{
  "image_size": 48,
  "loss": "mse",
  "encoder_norm_position": "sandwich",
  "encoder_activation": "gelu",
  "encoder_mlp_ratio": 4,
  "encoder_patch_size": [4, 4],
  "decoder_width": 128,
  "norm_pix_loss": true,
  "init": "kaiming_normal",
  "learning_rate": 0.0016,
  "eps": 1e-10,
  "magnitude_pruning": 0.3,
  "lr_schedule": "cosine",
  "final_lr_fraction": 0.05,
  "warmup_steps": 260
}
Rows from block 3 of the encoder, named by matrix and row number. Rows with one number belong to one neuron. Each number is 500 + 50 x the weight over the matrix's rms, rounded and kept within 0 to 999. All counts start at 0. Numbers have three digits each.
# fc1: MLP up (encoder.blocks.3.mlp.fc1.weight, 768x192), inputs 0-191
# fc2: MLP down (encoder.blocks.3.mlp.fc2.weight, 192x768, transposed), outputs 0-191
fc1.607:500449500507500500500492500500494538500481612520386500549506464533430500493481500442436482538436494499414463417522500542455532500500500477484468500500472535577504500500486565500550536491500434558566500500434514516472500500459500500500500479515486500463531622678500521500538500449540566522449437556554500439500583473500582420434443378500455481543622408456500438471441546584519500500492433500500404473500587475513559400599455500532500503340542500463500533456500517620500433335553489442460600500576500444446590459526528500577510540501505457480500436500595500523500500530452542500
fc1.609:554537500580451571423500573533500429443499560417500559451403500522477477668430474455500477424448488433480530521437456500608500491607424500524541439500458489579380492423596428406436398428437500527576553531558579539448500604500500539585581500560500500500482584465500500500483500500420500527500473500448500447471500418473500586500472435547388500546500500530614500460480598408500548423558549580500500407470463419500455500488471480445568500500441476539480500500500500568588442454476500500500514500500566570520487415485465500551476476434395453508407447422594458450442406539464459460
fc1.610:447458524433408433500535500444436500406507532500382631471466500405500441449573470589500441500518500406473500470450525562382497607500448464500518546543564636483475436486596412465500500553512399500500426385586566511500465547549500508500555500540500500478581588500551433552572562500397458531456484500562512472491485444455516580544500468578500500521460446388579533466450540545568500500506539566557500420500395500579500500557327500500500446535500500500496500456599431466583423500475458546538519568570500500506500500500500468529500538420450500543471434500552542500485441585553376519
fc1.611:500500469500556541543436500527500385478417476556577548500398480548481471500418488528442475454500500504551481444500534508500446500449549513500534551541456500484532521471469549482471473500478477446522543540500539482476500500438500412533568587448500458557500467588514525500578534500488456500528545500560500535517500531548464443533469464476475568464466519460441500461500527500568500500500578500500500447515477500500574531515559548533500443523514578521464500579539561500500500466595441586460520469464500541406551508496500478456581516460500517500520522500555518422546513539447500461
fc1.612:500476517416500514500500500523593354500399460434551557494456441500474572424500425439534500500473556593426465500527436518500560483455500471419500500551500571485553500515500542500534500540512424547500381470430500518405472400500500530424500538500500500584500500500490453500500598499508524522500521593512584548544528500500500557574462536532500466569410489420500552569500537545541500660441525481500483464500589460517436537484601500546500452410488500465477565533495550470500518531500500522500514500500437549531539472536409500500465518482440500607522524448500621525532460448547500505
fc1.613:537407456469523605607428537500500500500461541446424539500500425567560465541468500500500484500486513500380474500394500470416500500500500500542500500587475500578412500500497395368447426500500560500567506467500443559534500500438452524413458426462474531547545459500500467500599580474500461475421575500397653500602399500500500487562455486500511500534576511569500500477581558460625472611580421500618480423500540466610448500516500500545524455621546542500492425500557416516500452500446468441486500421555449537475500517500524500589562500560500500500492500500601438467587508531563425424
fc1.614:463578458444500500511542482455587542443578536467460500457500436500527525641481476544446500546483574467511426449500528537500597567402534470452452500426500531500500543448421444500422441486545427525550473500481533500425500493474500563565494469605573520573453585500542518500530535537500500500556630445529500500500517441531479467500520526500592446430443500467565500446508561500494542469467500500528477460394500473514500478566500561565422453540500527500500579453500482558527404500500555488482558536531500500446537430500470461500469522455500500527393500520465423446558496406500423600
fc1.615:501544456468525500523500467405500431625537493440500496405500393500542584500500500457500431500534502452500465454500500552426500564646515431512500487500452592574500417399604487500278593500583500500543464467416524500500500419455474523571500608644589539500484501550500584547542541500469594500500500447557547494417478500575378619452446408541552500496500500557514430443599546588500500587474512572547500519448500500507472652500563420521572504500569500528500522442500543571580485528460381558500561447423604458500500558500500540630541441500500500535500500482538500500452495529481609455
fc1.616:500500531500500460500500541500500412587481635403469450540480500500500567500432500500574474500577500432500500541451500569500558500405547510398479500481500602500487475579555344500463433544500500528546571443500514500501459398484547546535563500544453561576500442500527500500500500550500500500565500500440500426470558432500425490500487444556538510423500500500578453531500500563528395537578573559412452476530500500488479436480487500500517540500548567419536431500454500500522548500536527500546500566595576500500622510417562545500507481391500500408438531500557513552500575462416500516
fc1.617:369453613517500444539500500546572444605398516500436500494500500508465565505616500500494586587408542416332447442500606500555448536511500457534448415500500375462517500393500461376500500542414526581478567500466546528431467559500466567500458500512500531500500443500500500543500459448418465536485524578452478567500500477423432555573500500500550461466547500596478547436442626470520459500500528532571572500444500500437511540500560419492500523500418500487500500564500499530500500500500569461454500500451537521582440541500500479500448483482500470500446557571609604500524543551413416500
fc1.618:455574435443461500500543447530531500500500534380500500500538543459552541500427438533500452557500486478500503456551539526500540645450454500500451500455544500490532500543482456500393382490500518563576500469601471500500405477442564500500472483470500465527462500466454553500488500527415520500500535441500434500519372476595440500467469401500615470412548492500517441540487500568548530554458500500500541444481520500459457519550500571549635446500569574536537548484533588500546462500472481476500500562568500566445561528510500445500500544519553437415549519506589438366577500472406425515
fc1.619:500436500500525500441533562500500548466471595428500500500463500444509560444500500462424500432500500500382517433500639441510478431509524534427476525538541471554500420444517539451500473535550633457513555500521480551531500454577491552609500525515529459438437491476587467477552500544590500476408390438535603438593500439541461500500452500500520500465433586475516573531468562567489396516451471568500595500433500471588448423500378428590500500500526519439541553379500555403536500477500500434471588477425500500477500557581552468514500493500500427412536608443483500500500500551551500579
fc1.620:455500547488500437519500534500370500522548516433524486429500463500365549500594540425500548440500519500500522500500500554491535568500445500465500450481497516500475469546446514499459500456552590422443500545481580486500513535551530514447544500529460522495449500500471478429510500500474515510433473619462500500500458500543416538417500500473500500463586462482500559500500540517480471500505500500641525406500561522500421478577422500500557468500457528500500628465500500500442472500500500456500540545500430500515533500511500500462500419498500405500500549561500500436417563500539512579
fc1.621:500500500608487443455500468478389500500489475415500547422413500500420500362541595400500608443581471568433425465449472513524482500400500467528463443615409564427491500500589463500500500530500583537500623500456617500455380500500500546571500464579543605533554603500575456500544389500412500500500500423500419475432353500530500513500412500500500545473525437483424506474500472548500434539522655431573540480500500464461500500500554549500567500359500333455589500500615533486531453430397500500557500500467604378556542500565514500344500500433454500500428589500542471440500533566549500512
fc1.622:500555433422520520500515582510528449537574578426444421500514478589444500474518448494469563500500458345492469440554512582604586549500445350550553500532463400529405441562530419500500537450415443446500456490496440543421477591471517500567526583607552539523462470482458483522491455567466553417596602545500525516477571487485452464464486498517437422413462500500520500460500542550500521464445500558500427500500500500413500447500429422500564500500553543626551577517574462480558515538500552560362500570486465440466500528467473497500500444500464500500407516530540500448454500472435531500
fc1.623:451478577593513442500457500471437425481422500554437511500534595522500487463500512500663510500537475524439541546617500429518512540500574549500500500530434479500500541304545381442500543560473595471500558500623485418487531500565500570432576500446469515500422421547440450461454500476546476512540416570474500515500412455459500500411416517509478500467457440500463454374565453448500466413515583500561583516500588573556466500500500447569518500429457500502542439500576420465500562500476500455529462558437601500539438562539573527500546558500551428516532549443569482514500500557500455539
fc1.624:612539468439481500500485528500596500431573478500500610500430523519456408498478580487654500473500500555535500500439500523465465572434500468500538470500444566500464526557500483434561470445500424466500537454570568514500500536416449500500353454531456500621570500624480514500483418471538449500500542500500521500395529580500523555435470500500500500374406500371595500459500500447500547500500439539534519569500352500524426530467500500542500500500500526554500470465529500617527566574460476500485467531564556494550500427500500456530477543448500480419522500500517467452500429529519547359
fc1.625:500478419538456572463453569522496500553517471537533500500462480560443500500456525500500458426512556500498442500463500497533536554500444474523459500500535500500500500521583459517500522477461500561523500441535500510507454453500510521494541500529487500456522534509571516482500546500500500452526500493476547500536547500533500500477525530535445500566517500454457500500535538517474485502516464455538500466500475430423447451500545465500444500500378588455455500583588548530550514456500527500500482456475620475516529453492525450375573460500542483459531500457476500453469557442452452553
fc1.626:442562463500537500431454570463549565521500544479500500500438545454439562500518547365546584500500500500434550500464490558500553491423388520500479545516546500500500420500508392371450538500429481500500500547471500500531500395565599595503450539500475500546460522469500500500536536393579425545428523392539555538441492500476500500500500440528605435467500476392500465544500557545500500528469442531500500466472500500418344427525500530517418500533500432518516569397564500500500462484438523476500467458576539573585464500554500500590462500439465500560500521607500582500500455530414418488
fc1.627:437438419400500488487500500452557439419477500500481488428500500473500606500500500464500564519549471500500500448554500532500583500500500540479439500578566521500440500418416513500385479500500500467482433529566500500577476467441500545500518469534608465547500500526500469500431449520542460554429619491515544500500535548458453527500511390479544462386372482469497440548500525526471532560554500465500500513407441523525451448555415500592500500572500500500500548539519480466416468533500500523527449500527478590500539461424452588575564575416401500556439516609500399452533418461382500564
fc1.628:396500489599545539556500592500540549500393533425551546462500500443462434466551500569466440546472560500380518469500597502500502483488391330388478500425474500547570500466500500500469500512507500431542440432549541443560500600500528462461449500438570437557500500500451500598557429500408500440524500547413500518500541539458434500471459500549500471537476557500464538473451500462570448546500443518451500468614500465500500487500500500540468500500429500457524469500464559522556531500458500500500500542539500541500444500589500510514573500500407473500525462465523545485551500500396500511
fc1.629:445550500448429500543500575489457469500500552428590609389500448554385500500483588500500534425554444471419457453500500527448481529500500500438468433437466602482399500500500500558500417384448500640497501561500544500543562453534536562500584548477457571500464645500487500544434538538456475500565573527526467593477568500500509485468448526436563500428511477449566470500570500458463486614541567476404522529535592520521500543487421479536573500416451527500568500588585424500509561451500500544500547563500534523442500505562500456500500490438438500452500500500529500500500438500423515408
fc1.630:500441500537493549533514552500457500483500500500472500452500468500464517572470500514500458403431563500526532436477500486551500484500500500500550500444498500607357515500453500500486557585500500563533478479451387475500500453480449454468500500508474430543398434500540543529428344468500500545500547577500484500500459518500404504557550488519399534558500445500542438509617420532462514444521500550402554491506461500500514415558500500524500521431371500427497500536484500524500453500449500445450451535500575449500462541442500541552500500500571500500500466525532500500407500554500500488
fc1.631:500521507548482500500449537432500463577524547475491500574512425412427454500500468458500410529500500500486567500529530532500478583515500474549539468500500527548376500536442445450452572576499500548500484470476506463461605499458500436539527452533500448487429477500573460528500455514473504483552578500439572520570500534487500533500528478502453500564500592500567500453500552440500413426522441592500623490500531500500411500500455413461500500500566500406516500540618553534458443540418500475500533500500621565517551500463476500571551471500500424453447535500500500500464500454440454475
fc1.632:424479500632454607443449557418500495448404556485518606408430466482440556500522462471513500662590461454454461533546519430500552538445512500551321406544573440500485449500473500413585550430342472523459500500500464573500530500429532541500425518500496500462500431500500500403500568449431467467500470500462500541570546555516493456532490446500426468500500541455468478500497499534557511500424551500520572462537477385391469436408500500500572453463500500572500500500500500468500545565500500500500500470500445481451467500500500451458574572500530500547500552467500508419494479500461461500
fc1.633:466627450610500516361461426513561426500533464415404500473444534500452561478555528542500500576452440526530532500456500443421500545500500558446461508352500500500474548459500431500476403534451500566500475558500502525500500391407460539572463560524554544437549520500442500500549437470562526530486563526500549500476500558531491454486427452500428585519459458500591529548586500500500453500599500536500500457432577641500445567500589500527500452531531468483415585526437500500520500575500467553427500500500500571547516647480520581549428546520438500438500526500500500356475500591461500500
fc1.634:388552496432500469500473590428530483527381424408445535526489497433425500500526444414465500500500550500525479440624608547500500586500500443500455500430479450506529500500500452392490517528426606467500545500551500500376500547467500500466504527500587500500440500500382500558500394457411559481580477525540535500523500518541500500500474567500556535500541574500549569433439491500500531500461406500636579478565595500524451500534440584500490338408419500571550500552476548533500512449407500485465429551457500564547500533525470500541530568554437470436426439513500456409531546500500425465
fc1.635:478500418439500550450557562611560345584478590500525445542519550517500631445500500425611517418525543532549500500444389602551508568486500521500545500543476500500500515370500617449500500533538429500577581512440495628455500500469569500633498570500431736419521484465465426478534581426500450527460454509403500500569518573476513500500420534500490419543500500500595500519441500500592500551606436534530477436408463540470500540473500582520500554511428500456444500449399500535413463500500455486462533425534442494578500550500500500500418590464414500500500500586500513496476372500530437459
fc1.636:500451500626447428460500411461493578593428500422500500534484456425528469557480477542500500529500500462500403459500578460526549500494562450560500500550516454628535396500419533500500474500535584348462480450573500456523542560548500500476500436523500557591440471500500438500471394547404481500483631500498534500500554500500475500477500500472519446512541572559435584500500500572659608387433551500500528478355500500383532500583500500573525470515605531615500500483467456455500500500419500526474433538500507500482500608380525500500517489438546500544462439493471500465491419538500500500
fc1.637:500500500563500500504526542500500479465500553500480534411442473454445520407535517529460500500567500461482483512500480551423482454566500500516546402480500592559452500483500500561534500476573467514500500415500500573500427482562500478456522502500462663500598567500566567491500500500500500489500564477483531502500500500478525423500515531516623521472500416500500479500546510500468500465500554469449548514521471424482488466500460500500500463453564402540500551500523471545500528500452500484500509492500500437500508590500500465441604500500523500516500475449552486500521500563454500558
fc1.638:478500500506604500500470500559490500539573416517413529500558429574469500451514475477500438456541532519500459447500469478538500465535500457463500512500521481453511534549581462519500428467511500500553463469544539500500452463417537479464500500562444425471500450491484500557500538486511427500500543451551500500500500533500421496500519500483500577500447500450591533457500457500469538510568523441515568491500491396523463525500500507500385568447482500500448489500500527500455537500553411500500569574451557469430541546554500530500500478500516500560500550472500539519485530500475529500
fc1.639:453667528586500500473500452376500493500587533591422451500500510574457422513465470500500514410539463500500393500505500457565476446538445453533492500454455500500569500424541490526516408500525535453381500463500483500533471418519539536469490500440416574587500571456500475475569618401529500500500448576463500538520500528440451538474441391440474500500453500442461513500406434500523500500500519467578538500487578436500500537419537575500478500420500500429492500465500480564434481500521500500491542500556554434562467412500410600477455488500500498544468527536500547500461500442436432500
fc1.640:412581500447500541530476556485522500556408500543508500500500500517444500500470549372433461417460500490500500376538500597582500456524595500545483444500462424427414467484624442421554423500500532569500503530500538556408454500568500542500434519500584500456458486500500500500500500535500500500576448500591411567500450494500430396388453514500416480549522362500530500458500593488532500436549516598500500356500500560489571453456472500500500506500565454547573546465548572443500437463433446546463538569462464525603500500465500500500477559500388460500434551416500500507507453477461464460
fc1.641:500500536475500521500508420454500577500500602521500500500537500513500523456587500368564565552559458500488429500610468559500500454500500595594420415398541553532500484529407600431436530590529399468427500402530577565500500409469500539500409500478547500500451568500510533455500500500500509470500500500500468595445502415500524616543525444452447500500500562430495500543555563565521500500500593398500456466500467520500467500500500500591520553471532470391555464500535500524447338439500433565466456498519560500500607500500474576517482545414400463510388460578500577462569516463481566555
fc1.642:477478492496485519500522467513500500500351565543473595482575463465568427426463462543500539500560413500440542566500449555541433500368534516500500479485488515441558433460500521424523500571500524537564443500605586407475451541453543517558566500448500500536439415500542407504600532458581500532546491530468500478500500598524525567530500500597421515500444556521595500453500585472500470606500516500524436475463500500572500464500527508610467446500493470500500420437560431533406500500368500468500500465481500500535432509563503445485393500442500457518560441500500552448500500556454500563
fc2.607:426500500460548500460560472500470500500518535500500500429556483500509438368471449495464500532453500569565481511500485560564478401525466500594569500500500557433591500500500500508527422500500492500500500513482413500529500473543500460549530500500542514500500536500500500457500500610499489470477458463532500500500518500500463552492497509398599500608559500500500462590500409404427500550494500474560509500566539500446490500422500521458500452500472599568455411512514560500482489425500560500500559461570554477579500481500500500414500424500457482568462500453500479561500500500500580548
fc2.609:471500500500419520589568474557500441500570606531465456533467554500530519500497429513500447560534562523604435500570484426395500528594333500453500507445395390443500422520500500482467466534581471417599449500573500500484559475500560500398407500500528500552478482433450436535568454603500500578594608479585490500440508500537413581500647500550453449500500567458554533534438543489490500500512402578500410500678349500470543569579547593520500518382500500500554433439580500500603421500427554500500500500541498433500482494361453427408413543587559515533503477500586384500500500473539520489
fc2.610:500355424500500451497500500464448352515494532494500481500658537500467550500482573369500537500504455561546562380548433521478500448500500427494520500500507541595500591552501491500517500450500500458413517500400433547443434472543503357500475449582527563537593517500543558500460549570549522601427500654500554499403500607527500537500500500500500574437450500577491500566500500596412575428500390455467487463561500549488538468500500394557500492500499541500535453463500500413471500500500500488478500529611500500500500500500512511555579525469500570513515483500463488555420500572556472548
fc2.611:500492519525528616500442500517516512593542500500466500550526500493549556500523487500500494308532500509500436500502535500500500566459500504500500495462511500500500513500477500475500532500432500520513541538513584540500438507442591499431494500422460541520483452460459548500410461520500429494500501470539500500513500542518545482525469500500500463479500500501500547527500471500543535560500465500512500475489544461431500530451498555419471533536548452500522494526573445519567500524500441488446516467429500514478500496500483441500500500483444500551500521506488521464475540565500457536
fc2.612:525525558463546501500461500510532500579500439500557460522435580550537500408535514427479500440517500490464428505500533460464500475500559500500500500485594464470464559500371500526482564556443598552500487505500500509528440613524516575555466500427480500495507546500500500500456477593555506366465500485488501500500484500500491500393500432556500543568439569519426500500500564467462526414467543538500547458415492450500546500420423500471490500500538500585500500518480577500500528573474526507373480527493588497558500538528557500500561523500457500537517531500444530509500500500538552472
fc2.613:468500648500482486382446500542500451500451500633401426442545682474500584503555539548519406540500524444570526555500434484436555504500505596516585560434438441398571320462556500500440611379500362532447441553513410454489523549546555500478412498554432587427500461393500529498365514565423577500500481411443407438500434594547533500500443562500494575622500412381500500541578500594422460563548500611443413585500549481500477537606554459440592424407471565428499500500491500444376444444470474543527559500500500592500500500500500467500450375564665500371561459529415500463500561464432500539
fc2.614:500433475500474500464561511500546569500608468540500476521500473500517546526500570400414433510498615421538478500500527500540480524500531500565542537500512500500500500458500477551500520515595449527500411539392500550448500442500489525550586473428500500500550500451458508561447429430443473566500535405500500500560532594500530479411529472568449508583527479481654500610500510456382618525478500469500428500394451496548449486441467380458500500500500463564456574507500500465536500500482464500532515500529429570500456564588598533455483472507500500500500506500428491500500500576452453517
fc2.615:600452500505502405500459492507620417570500391576436500485556502531500408500570514393500551500505498441500500490500500500403528579500461410508448500520573564363529513506500500500465535533501568437500500538438514500500500478479442500603448419500472371500520507477559489500500500404479524500462473500500473503453500500500418436500414453500484450555494500404588445460609555500585500522500608480500500500556623556500500582428444433500500534534500500495500452410569513500545578586473482537523488445446598450453425481482500500511486509500553510500519427500582506546521500551453575535
fc2.616:500500470468539491411500492539500520519500543488507500416500500500500448500500500474535448638490465497500500440500476522538565560457500492538500524469447500539488500632498562543451532419524423547463497438500500512500576557500421448482500500516500592500434478443417599540500453500486500482530633430438476528456517565594436500519508542578500533423471443500539500583549406424428500482434500500500423509500500500455395473509559500501500584346462500548500600514500500488500500500500500472527460498445500435500415578502445500446573500524562447500500497522454454500546463546439410455
fc2.617:558500500498565615452537541500410609542500532556500500512500511540500440463506552500554581443576500448522377390543499474508507500478580460400521478479500519537554594500500500500588505528444639442500541500419437573497530500453507500578500533446583599583500449536531489500500500430500500444602446462500458500397500559500544546432500512508428435455500587500481445500500416500470414540555550500431434565500500517543500476469500481537500500417429380500500400464587500585500558500496530500423389550426500454539417393489527450416499500500518615506466495500460363480389591551552500500
fc2.618:462558468485537500523500619457505424500518567549504552462500540441500541596435459546356473500455606487500500567418557464500469500567555439500500500509517500500459572500494487537500423478509425491458469500491489500500517458500432402540582500507497548543496604500480558465500474509472442547452526441500530539418500505561500478500440567500559467561500524456499512548477486434482527428543555435487500594460500500533494541500500500445448521500369520507508463458440500451545435554537458437529525518500500500500500527564500473570500496499551500462525446445444500500453466500451500559
fc2.619:500578412500518605517500429524500586544371352500500606512432500500590500463480592489603480500447500449500567522487523451462598410500423522545442570541527568561476546467539579445500561500388471500500438600500571615507557530500501500438438552468595407663500500441549431500500473398500500440587500423500457486547500520548500603434587500438500621475514500443607528534548499434502572531397385498514500421579405563500559379534599500500543434500525500491461442489500559506500519445431503519512381500472579525552469493500543583528424500500500488606402550573425524487464585575386460373
fc2.620:500534449500500500500524451523500500453529500523500540547500437500375528500506524544500509507454500515514492500500500503551432500544533445478500500555500438605500564492489452500500550493500551440587468487531489500558500436524500500500586500500440552436530500534500437500510444500514500465500455519451513500500583455479496500488543461471488434486500554548500557446500501511552505520476483500500500530574495480510500449500500472500500444500500451500500500488519420578563500500523519500537500500500564478496516504542500553500441548500500500527500502494617500500531448531544536602
fc2.621:500581459366500437459537442542426550442521500555500500502500650475574571448527451660500500515428519480500546528427453500500500636605462608452500502500500389453436359456584532500500482497486453494429532369530473500500408500500566469500500522500410457453466539500469495445495503478547500500367500474511537570527384403545500448500445500528522522500467500405500531439500559580462500561431500512479624500466461470563518624526486449500500500592500522552475500505550526500473445500481564519463566559535419583500374500500487500521403500549399573423500500511541544500500546511500567384
fc2.622:500457519443500556483500500500603562637559534514500500450599547436507549565494546418467455609408572500500500450515558500500586522500556497581396539532500435500472492463538500500528568561572500500492431533500485476429514365525463531462380469517575546581480431543481411500404478492427500407570494433441470466529547539431593593500500471500474500459500462479587500500476510452452478500422522477425366508463512532371484424463467500420516500398500462543608592500500491570574550500414464543445469552437500536455500553501500405452439515549500564437460449531558500538548523500467500533
fc2.623:500556469500523500500491533500500575500470537520500528500411423500518509531447500537419568553524521488500500500485429408500556541529420466527596500496447589500414595457579467500559500500506502500442470492388500534490469586424500406500463587500482490605525646447579412500450500449500487498569393518498500403503541500454535495466472500501500435514594568500474446521489497500467535473577349449457500545572500500495590641505467500407486523500500500418528500500520500500559500499566500552508500383525459500528443500470458500478500513516511500567545435425546590525466500438547580479
fc2.624:500500528500500502516429500500500546500525483553471500499585380475438535473487500485500500607527543500564476475509595500538500499545367439447501540527500552500454500500500582500523445500500500500467493500500464563483500525500500500458463500426500500486475529445432483519564500491539538500562528471381535406533569500470503500491500500500446542607449541529451500500441417500500493549466564467540468500444605486500500415500442621500500500477464551500500479500512500500487500425575500457534500500500500500500577500411500620525554528500545473493484500463500500445601466412580475679
fc2.625:500500482544524500490462500561476500500500492420513500533500523538579462444562515536489387420546448471500495543500500554500563459500421500473500460576500500523562500500493485500417449526444500466500500500500478528555500523530500500492533509500500500500445470418500500441493500419500457503478523516500524499533514468500568548485510540500495500522525500482500500513500422505500500500500557517500500618500513480500500512514500500446500525493494462500500469554550479496500536494500522500542500500439537500500510500499513415500543500503460510540463490536444500500565437533500500500
fc2.626:343500519500500453500453429469497351500533500616512507561500509513463489427436542492562483381416500538561464508500500590555480431500554500496498565524532458426521500449405500525500590551500500473443500500500500462505418525551516500576557472500500562446508579393591497442496590484510500510500419500478500484489500500467444549500516447463472451500500500560517463512439392520488438521547529530500500530500370500439567444484563500500525571574530528522437500440573556500436553476434455500535500500488528500480487500401465569513444500493500471560500544552419483556484533531500623500
fc2.627:462439463500527560479449637500497412500569617488503500375515444511435554510477551471436500548500484500500585458527500542587539426500538559508468500474500651499500548540500500492500518425466500500519470524560547573431479490507549500580500483500582439500515652500431482500520500500538500500500500481475434467500496500500500421500429600599500500405403496538500431539563429464533446569500454500500498504500500500465500411560593500500500500450416500442500480535500500500500551414415482500489500500550462502480520453513419530572567500561478557522557564500500534500500572562451501523
fc2.628:500500477467500500538500411500547539589456489526464506533500455433530500470487500570379500575445500423500481500526529500595536525500475500420500452513570462477549500523528519500550500500498500540500544458516429550500500484500500624435399378500546442500491514500500544463500493583500500526500438423500553448500454476536458472500571521443500500507531452540492523417497457500531500536453565500439430604563545500500441460387500500500466500526567500500500500557462500449445500404546389504476579500558475443460502478490591467546528470500500591500494500552500533460570500522500403497
fc2.629:551590597500500372500563569500500486532449395466545566402433546399442459434498500543615444599474450500500438429473500529556503500567515551534500536428498500500497500533382500505532452430500436452500498500539497500555500500493500500542479500500564584500544500520500500540428500601563451467500479380430500534500533500470404572538649488526500570435496500500416500453605500465500500500568522549422539506477439524500500598497450557551534517500413500464500500471544475535548533500517438434410519535500500469558521373539500500500564500460500557575538411421500500581500416574474500378
fc2.630:448491459500481351465566460500446432500500507392552500500500500539527470442407433530565500500540500491445488500551500500499478500473510590477500540571429459500500525500500484500502523500500544575469519463535500524449500500500477470500555500426500500592490513500516509500478576593435540482500500500500500500500581500503599475510528472552500500557527552413500482441444478500524454500521525417538480506487500529480453500500425531404494557500500460500542557456500531500444500462500539556500466500594508500477565464570537454500500446470450500523516532500464436481561500500500460500
fc2.631:500500535508538602500473522503437417514500477500500500469509526530500499500500458497550500421550500553445500500500500550445480500500652500488510474500445510524566500551548517500520472474500500550500553500512500437530500500478500541579509570525466500479500500454500541396476500500500500566425351554515444500500500523519500528589547519500566500527449598500456516503500482449465424563503476522506529497500500500542485552500550500500468500561500500500500491503440521456517472471500549520517500500479500444493450465567533500486542480536531497500517500500468488477500500508569564500
fc2.632:564467450538506608554500542494473500441517447500517517500478588500591500468445563491490500269581499503440463500543527575495460500506479413422500496539463500500402500500434500500372577500471500453458521593500450544556500500500479457500465547500454500500510500467634491500442500407500511539500539500500571500501476493500569564489554507500486500491500539500551500427559526527500500568500509486603478531511471460562531500536569486507519508500469500520483483485532501571511508500500474500510500500415514556513490449468466472444550481500500500476468527528425549513435580564534500449
fc2.633:622500428530441417500394426500500382405651452417496500445562529532529478473555502385500500500500476520500480500574583500500500552500423519362500533500554556500511468519493500547500490531500500425500514500500425589500398500486397464500610528556569557456467500424500500458530500550466500500482500466523545500500542500489479510513500500434542432500566590560500478548507500577517545500500574463502500532500500581476422500500500401500500500526511548500500455525500500475480585413500500500479541500466456500500512571500438500500500558500500563500500556433516483466472500514426628500
fc2.634:509409447495456488548492481475500500520500400483500415500576500509441539500424490484571545392503500549582508489458559483471503500457466492382537582500471492540500500549500500522500500500519500448543500456514500509474500457500479461507508470500540500484521500500453522515500592565437485562471565466569500550500500592500532554562529539500517527500500590500469432500473428466471490518504573461500400626500500554431475511584552510339559539459502592541512500476468500478497466565565516500555561448500564508472490460500525420400561396516589473485529500504500590491373448500496500426
fc2.635:483500460553500500453525362600500571484433492548500474547394490702471470552497572590420500567504500519456629500500534407450544505451500554518425388521429370500520500516500462486473424556560517521500440500437500543543420640475500619570504535468599347500646500607573585438460459500576500452543509453466452491500500461444565551394639500508440431555610500522455500548484613461535419403585598567525459566500529500500500396432454407460452580477535423500544555499508544500565558515459477510433448437337436500420480568584626500500500500500550447549500558504413500514551480500478500483
fc2.636:546505569606597526500525588500489566532444500500500500388500570550570442514500459577537500500431582500504553552500500526459516465543500340500500466616462459517475556500423500519431500500535456500510500475500620456482558500487470500457448433500591500500510640417580500477586507517500454482500500584442460526363507571545441500515474547646438486425607564500536450500500538500430510417500500424536451537489500554552604462546500345382500493500593457580430548500500500500510543582500456527534520554500500500500557535527435454471472439500500455567538400422500500537502500500567536500
fc2.637:462522524552520530500500482463500477500498485381542446496486500500516562518477510486523491565472500500564500500500476473536544503521500500482503534549563453507500468500500538500421500500500500488467500561533500447457500500472445482518471473500500500500544487559424533533471494500500550500545519544503516500507468564466500500454574464606500467437500566500500500517500468470415473500465515514500422570505524542519533500427522550387564500443468523500469455471511500500498500460551500472485500500475478471500500500528564542567562500445496453500500500500479500500500426470500500531
fc2.638:537500523500510500538467532589500500513467479500501468555500589522538500500500524500478465500500500567509500500450553487522495476484499513557500552540475549500519530500428509500469516551482500500502500500482479500500449534435521454518500508500500500500452500434449455501500514522505500403500493430500519515500524533540500500500500477500546485500500485500527537529509500500523500469500559506531452500518494477500594509442500524352454520541500503430500490529500498500529555500517434526500489465426461483520536538500525432500459500500500510500475500500500510513500471506497530530
fc2.639:434424500500500500442462541528500495468541482437442435432515611569500500551500500525487500515449407547450554495551502484500500597500500500500485500629445461537527433500500500437500448520480500500573415476518528500454536595575500500497512505510500461563500530396428500446500462509495487417500514382477500500426500557500545464500426555594574523500527500563494500500444500500442553494500461452529547482496390489500500506553533500444532516666495481472500514516509433473470438476500546484476435496530399500500500432473500500426500532428422500500499446500500427570500556500500500545
fc2.640:467421511574561500500545508532432500527501602541441491478484500593475536559486500611500508496479500423477500500427449452444467500593386500505517459383500418500551487357564500500541418500579500509446576487500453500514392571500469500500500586500500500549500562483512462456500576500500415567369549540500516541538448469489573500500404500459464417504540523500533500524476468500552495517558500447500576500560500500562500500500440425570500500486500556513500500477483500454500533435561489500500500549500418537500474500568570500629486504530500609500558588418500546382526500494369534539
fc2.641:518551500472610349606500488500580469603479561386531553533500410466543402535443537578500463597491500500460500550435474500444500470430480439562500531468460538473610556401500573474466476524500452571500527477500500531483468516445489577570500484433500500456500544531500500500477547500535500467415500422495500483319500500543477576566575463500439532500580448461531404581500382417448500500500551452468454500534457409525500418571544595500445500508601500514519500531555515624500500596500469556586452507565480416500444409508526475500500500453500445553400513485402468500543385525451500461
fc2.642:433479512434500500437499500500560500439500427467445547451559500523492541500500534561484514582500500500500500448500526478563514566520496474534460633500525572493390458400487476500512470565500500614465587515500507544553483380540559500569421459500400549500461621489523500500508520500468456500404500500500543500500403500540486484546462555553430500427500542500500524500522500500500611565500464495600500525500500500542564583500403458500556527464469445425500559531446514500526500500523446458537555500584500559527469438500405431542500537544500500484500500500584500500500500526377532403